Weights of a small self-supervised image encoder: 4.97M parameters, layers 8.
Rows from block 5 of a small self-supervised image encoder, named by matrix and row number. Rows with one number belong to one neuron. Each number is 500 + 25 x the weight over its row's rms, rounded and kept within 0 to 999. All counts start at 0. Numbers have three digits each.
After each neuron's rows are labels from the 100 images, of 14976, where the neuron reaches its largest size: "top examples" is what is common among them; "lies over" is the class under the peak. Only what is clearly more common there than usual is listed. The data: made-up waving flags. In brackets: how many of the 100, against the usual share in percent.
# gate: MLP gate (model.blocks.5.mlp.gate.weight, 512x192), inputs 96-191
# fc1: MLP up (model.blocks.5.mlp.fc1.weight, 512x192), inputs 96-191
# fc2: MLP down (model.blocks.5.mlp.fc2.weight, 192x512, transposed), outputs 96-191

gate.447:499501500492500500545577468500500517500508503499497500500500500495500501501501500498499458500500559500465500495500500498488500493496415500502489536501566500494500500500500506500501518502481500506501500498487500386501513500459492539492500498455500499500502500500500496500500500500563498499
fc1.447:500502503477500500509489506498593499482500511489500499491500485502499500514500500508499492519408507500500504492500500500499500499501500354500501500487601500500500500504500495500499500498500548500500501497500501492500499500500500499500500502500501500500498500515491564505500501500500500501
fc2.447:500500606500499500501500500500500499500500501500499497500499587501500500510496500610495499502500487594498499500500500500500501499500503497507499500436499500500505500501500500467501500500500500502502500504500501500500500500500500500501496482495500496530493499500501499516432500500520501500
top examples: brown (100 vs 22.9)
lies over: flag (93 vs 42.6)

gate.279:481500500416500500500367500502617500500500502494500500500500498500499500500500497500501500500498500501500499501500500500471493500502462555499499504500500489500500506502500500500500498498500500440500496500500500479558510472572504501500495500598500495500501499502499529500503500500506502500
fc1.279:501496500507501589466500500498392500508496398503500500501500582500500500478500502502512555500500448468548500500500500500507490500490500505499500500500411502493500472498500492508500500500560499500502501500500499525500481500500525500500533500500505528496501500496500456508500502500489500499
fc2.279:502558500548500500500497500525522500493498551444501498502500456501618500500461502500508389500587501500500499500498501512500499501500492498502502461500499510498500521500499500500501500500496501485500512508501500500492500501499496500501495539502501500505497502501473502500500503498500493500
top examples: grey (100 vs 23.2)
lies over: flag (98 vs 42.6)

gate.122:500500503501500508501500582500567500500500518500500489500500325496500486500499500500500500509500500493498533507500501500500500499513601485500500489500499500500500500503500473500500500517500622500502500498569502505470486500500502515513509516500500544499499486500500498501500500509500499500
fc1.122:573500489519502502463620500465500498504500490506500500501461500499518497500499500500500501497500499488521482498500500500506491500498454522500501492500499457499500498500500500547499500500506415498470500514502500501499576500453439500482501500500500500500500500487512510489500489482505481502
fc2.122:500500500445500500501500500500500500499500500500500500501500500500500500500506500498492500500473500500500537499500500500500499501500515500500501516501496469501498263500500500459500500498500506500480494497500500500514488500534525500500499408501500501498500503508499500491501501500501500500
top examples: black (100 vs 22.7); saltire (35 vs 6.6)
lies over: flag (100 vs 42.6)

gate.498:500498498475504628501500497500498500508508500500500495498497492501504500500500500490473492500636552500500500500591500485496500524503494501500497555500500510505501501501500501501500500500500498501500432499499500500501522500465497502497491501497498501500500494500500476500500339499500499498
fc1.498:501501500502499615500491503500500503499496500500500499501500500500500500374501500424501504497500500424521500500500500500513500500500501503497498497573500498499502498499501500519499500502551500499458500500500500500446500473501535500501500501500460500500500507487695501438501500500500497500
fc2.498:499500500500499500500475527500516502485560500497497499500500481487497500500500500535502501501494500500499498518500502500500513500500491500500499500500500545500502501500374493501500511500499501531500499499500501500499292484503508500498416500500516500463499502500500514501500500500489499500
top examples: orange (100 vs 22.7); yellow (58 vs 22.2)
lies over: flag (94 vs 42.6)

gate.36:500500500500500503500500498502500500507501507500503501551501502500500501500501506500460506500500500502628509506500452503500505500470502500500500503500498501501488520503498500500500478385521497432501493600500460490500497498505500500501500500500500458500508539505500499500502518579500500561
fc1.36:498504500503499500527504499473500501499514500496478512474509508502500506502500502500500501551499492509500497499480510500500425497499501393491500500500500502570500500503500564500500501414480508499500514446500479500500497499500500500540500538503499500500477502500518500500470500501502500500
fc2.36:500495449492514500458500497500503502500504499500498449500512500441499465422500500500500504500499500520494500500500500498500502500500499504519567500500499500537501500504500500513495500597500500515482490421434556500507489500497500500493499500500485500415500475383500501500500500500500522493
top examples: black (55 vs 22.7); brown (47 vs 22.9)
lies over: backdrop (98 vs 55.6)

gate.167:498506500495500500500494500503500512494523500500501500487500500500425500509515500500500473500501500500495514508500647518497504499519500498501494518373505500500500510476501500457498500500502500509590500500500499497500500500503500500500500397500497499506500489500365461500507500520500500497
fc1.167:500500498501509505409457522500556500419398500508500511499496499501500507499487516500500504465483500467523552500467499499504492500536499500500500499500499500500499482502447500593502500500502503519500534500500500501465474500500500500500632501500501500499501500500501504500498500492491498484
fc2.167:499499500500500568500397500500499500500503502476499508499499499501499500488541500500500495496510500421500503525600529500500501500500499551500497510501500506558499515500500508500498500463502500501500425407500501487500492499510500501500500501502502500431516543501500496500501465500499498500
top examples: yellow (63 vs 22.2); orange (61 vs 22.7); blue (48 vs 22.3); white (45 vs 22.5)
lies over: flag (86 vs 42.6)

gate.347:521489530530499312500599500517500498500500499497500480500500500498515461499500500500500498500500413500469499501483494525501501489527500501523490500499500499498500501500508500501497501500500502500500500500500500489500499500500515525500500499500496500500501485488500408500501500501501496500
fc1.347:500500500465500501502401500500567509499514501494494502500500499524496511502500500500500500461531524500482499500598500499500500501500480500500499568500500513508498500501498500501500500500500482500528500500461500500499504500500462500501500500500500489500502501506463500500500500500500500484
fc2.347:500535500500498409500512495504500500500502500500500500501505500530500500500426515491500424629497415500500500492400500500500500500500501500514527500500500500500504499500500500500500512564500500500493500500503500547500439495500500500545500500429499502515500500500500502425544500500501500516
top examples: red (79 vs 22.7)
lies over: flag (97 vs 42.6)

gate.39:490500500443508456514500433501512500500501503500502500500503500500500500534501500500504491493462537574500501500498500506499501491494501495509510500500547500500500500498500501499497500500499487471500500500500500429530500489529505501500498500507500500500500500500499522500500527504508511500
fc1.39:534480499503500500492500391500486491500499495453500501501500514499502499500487501500501500519492500500500499500355477500533500554500500500500500493500500500476490499477549500500500532500488534497452500500500501500530500492502500500591500500487500524500506503500501500499505502499501476502
fc2.39:500500422500492500486484552517501500500500496500501500501469488501500500500504500500502492499526500493500498510562499498500499495500500523465498525499450487498508483500483494541509496500507485495562500500515500495498457523488500538499505504523500459500500501500500502507500496482500489415
top examples: grey (91 vs 23.2); blue (51 vs 22.3)
lies over: flag (93 vs 42.6)

gate.53:497500477492495480500371547500687500502498500500500498500498450506500502501500504499500498509492499506500500500500500500466500505485500500500520500500500506598507500500499500500503500500500521500501500501500500500499495495527501502464500499511498500500503501519500595511500585464500500500
fc1.53:500501500500500500501499500499500502500499500508499503502536548497498501502500500500500499511354485500530493500324500500500500499498500497486502499484500500501499464489501501485499500500500500500500568500499499501504502484500538539500500500534501501501502501500480500499500663502499500500
fc2.53:534501500500500510500500467498404496498500500500525500508498500501582499500492502456500488500667520500500500477687501500500500504503498491499501502567500500498500499500516500490500500500499500498500500503500500513509507550497477498500513500501501500518488500500500484492532479499501500500
top examples: white (82 vs 22.5); yellow (61 vs 22.2)
lies over: flag (84 vs 42.6)

gate.31:500497504555501500500519431522449500500453488484498500499500502499539467500499498500501485497472521520454500500468501500500501430500493500518499502537528500500500502500500500499501500500496499500496500500496500499501502447540543547495500499462463490498525493500499438500500448501480500500
fc1.31:502500500537498500499501500500450496500385500506500500500500501479500492448478496485500499500492500500500500499390498508500500500500500509500501448503500502500500449483500500500500501505549500554515500499517500505500499500500500500500499500430500511500500500422500500500538508500490500500
fc2.31:500500495479500501500500500500513500500570500499500500501495494499495500500570484512501522500499500481501500502510500500500500475500498512500497499498498500500501521459478500512470500490500499499500498497466500443498501502477500507456510500500502500494501507501653500503456452500578500499
top examples: teal (99 vs 23.2); orange (48 vs 22.7)
lies over: flag (95 vs 42.6)

gate.56:496504479493488500536489502500669502502500509510500483500500388501505500501500500502501500498501513500499500501505501500489501500500500500508499501499526500504504505500500498500506500510500495499500493499500500472500502500501500501478499500500503492495506500500500542504498500498609500499
fc1.56:477506494510503538500497559500477501500500499513500505499520497499393500500502499492502525492503500453500497500528533504503500472500536500499499479506500502445500488500500500500496493501505507501500502500507490509500504500499500501500499501665494520501499500500506510447500435557500502500
fc2.56:539502496500501500485501470548499499450500500500500500501501410500501500500482500434449465500500509499500501499500500501500497501531456498494501502550506500500499500500502500504498499495499500496498512501500500517500354499500500487499502494420495466498485500501500489471500582500500500504
top examples: brown (80 vs 22.9); emblem: no emblem (80 vs 47.7); green (45 vs 22.5); plain field (28 vs 6.6)
lies over: flag (92 vs 42.6)

gate.335:499507501500500500500471500501518547478500511500500520499500500498482500500503500506496500410500500500501540477500501502500500498500501500499406503501499501460500506500467500502500477500500484558537500500499501485500475500540501455503498500486500500515501480501500500500493514539499500500
fc1.335:522506505496497500499499500502501538494500501528500500475498500498494500522504503512500500499589500500465500500511512500499505499504501500546485501501562502496500519499499500500501500501500500533506500495501505486499499500522501500500469500438500500500500478500500477500500501508500500500
fc2.335:500500500500501500500500500500500504500500500500500500496500499499501500500500500500500485500500500500500500500500500500500500490500500499500500500516500500557500500500499500502497500500500500549500500499500564500500500500479498500500500500500500500484500500500499500450524498500501503501
top examples: white (65 vs 22.5); black (56 vs 22.7); grey (55 vs 23.2)
lies over: flag (71 vs 42.6)

gate.399:500501500500496499500501502500470500494501500500501492488500532500500491500499500500500500500500499498397499513500500490500645500511500500509449500500503500493542500501500499500508501622499523566499500501502572462500500500510501500494500500497500501500499417499500461500500500500500500500
fc1.399:537500500500513500500500500500500500500500500495500413500500500490500363490483500500501500501500500499464501500500500481501500497500500500500628500499500497500500493499499504508500499567500500509500506500498502529500500500500500500530500500499501500496500437369499500501500500500500500500
fc2.399:500500500507525500500500500493500501501503503501500569512499543501500587516497500500501500500500500500590500467500500497500500502502493500500402500500497509500493500501500531500501500410504507482500499519463462500500500500500500500475506500499500475500500582539500500501497500468499497458
top examples: black (82 vs 22.7)
lies over: flag (82 vs 42.6)

gate.233:500501501500547500510500500568505502500501504498500468500508500497500450500499500502494499508499500500495503502439500498501535489498500499500494500497503501500500500500420499500505545500496571500505508475500570500500467500500500502500516500500503500485538500500498499505500502568500500500
fc1.233:498502477500559500504497500546500507500500500468500500500500498500495501550524500509500500501508500500500483501500531497495505489500416499500496694499500542497500516501497499500515500499500501495481500500454503500500500500504500500507501349500501499490500500500499500501500499500499500500
fc2.233:500500500503498500500500528500508500483497500500500500499500500500500504500484500500503500506501471500500497482500500500500500497485501490503500491500501500500501500500413496499510428503498500500502500516503500501471500500500500466500499500500500496500500499500500509503480500500511502500
top examples: brown (90 vs 22.9)
lies over: flag (97 vs 42.6)

gate.313:505497500500501500500498497504487500470502500500500500500498508500494500500500498501500500497500620500483500500500501500501501501500495497521501500500642502500500507501499500502499500500491500501500514499500504500500492500608479499500549500413500490499503486500479341502500548499497500495
fc1.313:475499500500498500500658500499497500503494500500500497499502512499499499500500500500500501558499500507500497499473500500500500510501586484499498384500500494499501500500502500498466500500500523500500500500501500499500500499500530507500500500499500510500495499501510500499500500510531500500
fc2.313:503475513500499428500500582500500500504523506500500500500497500499482500500502500502500501500503386499500500499508500500500499500500497500500508501487501500500500500500501500500484500500500500501498499500500500489501519501503500500497500498500501500500500500500501526500500266501500500500
top examples: purple (100 vs 23.1)
lies over: flag (98 vs 42.6)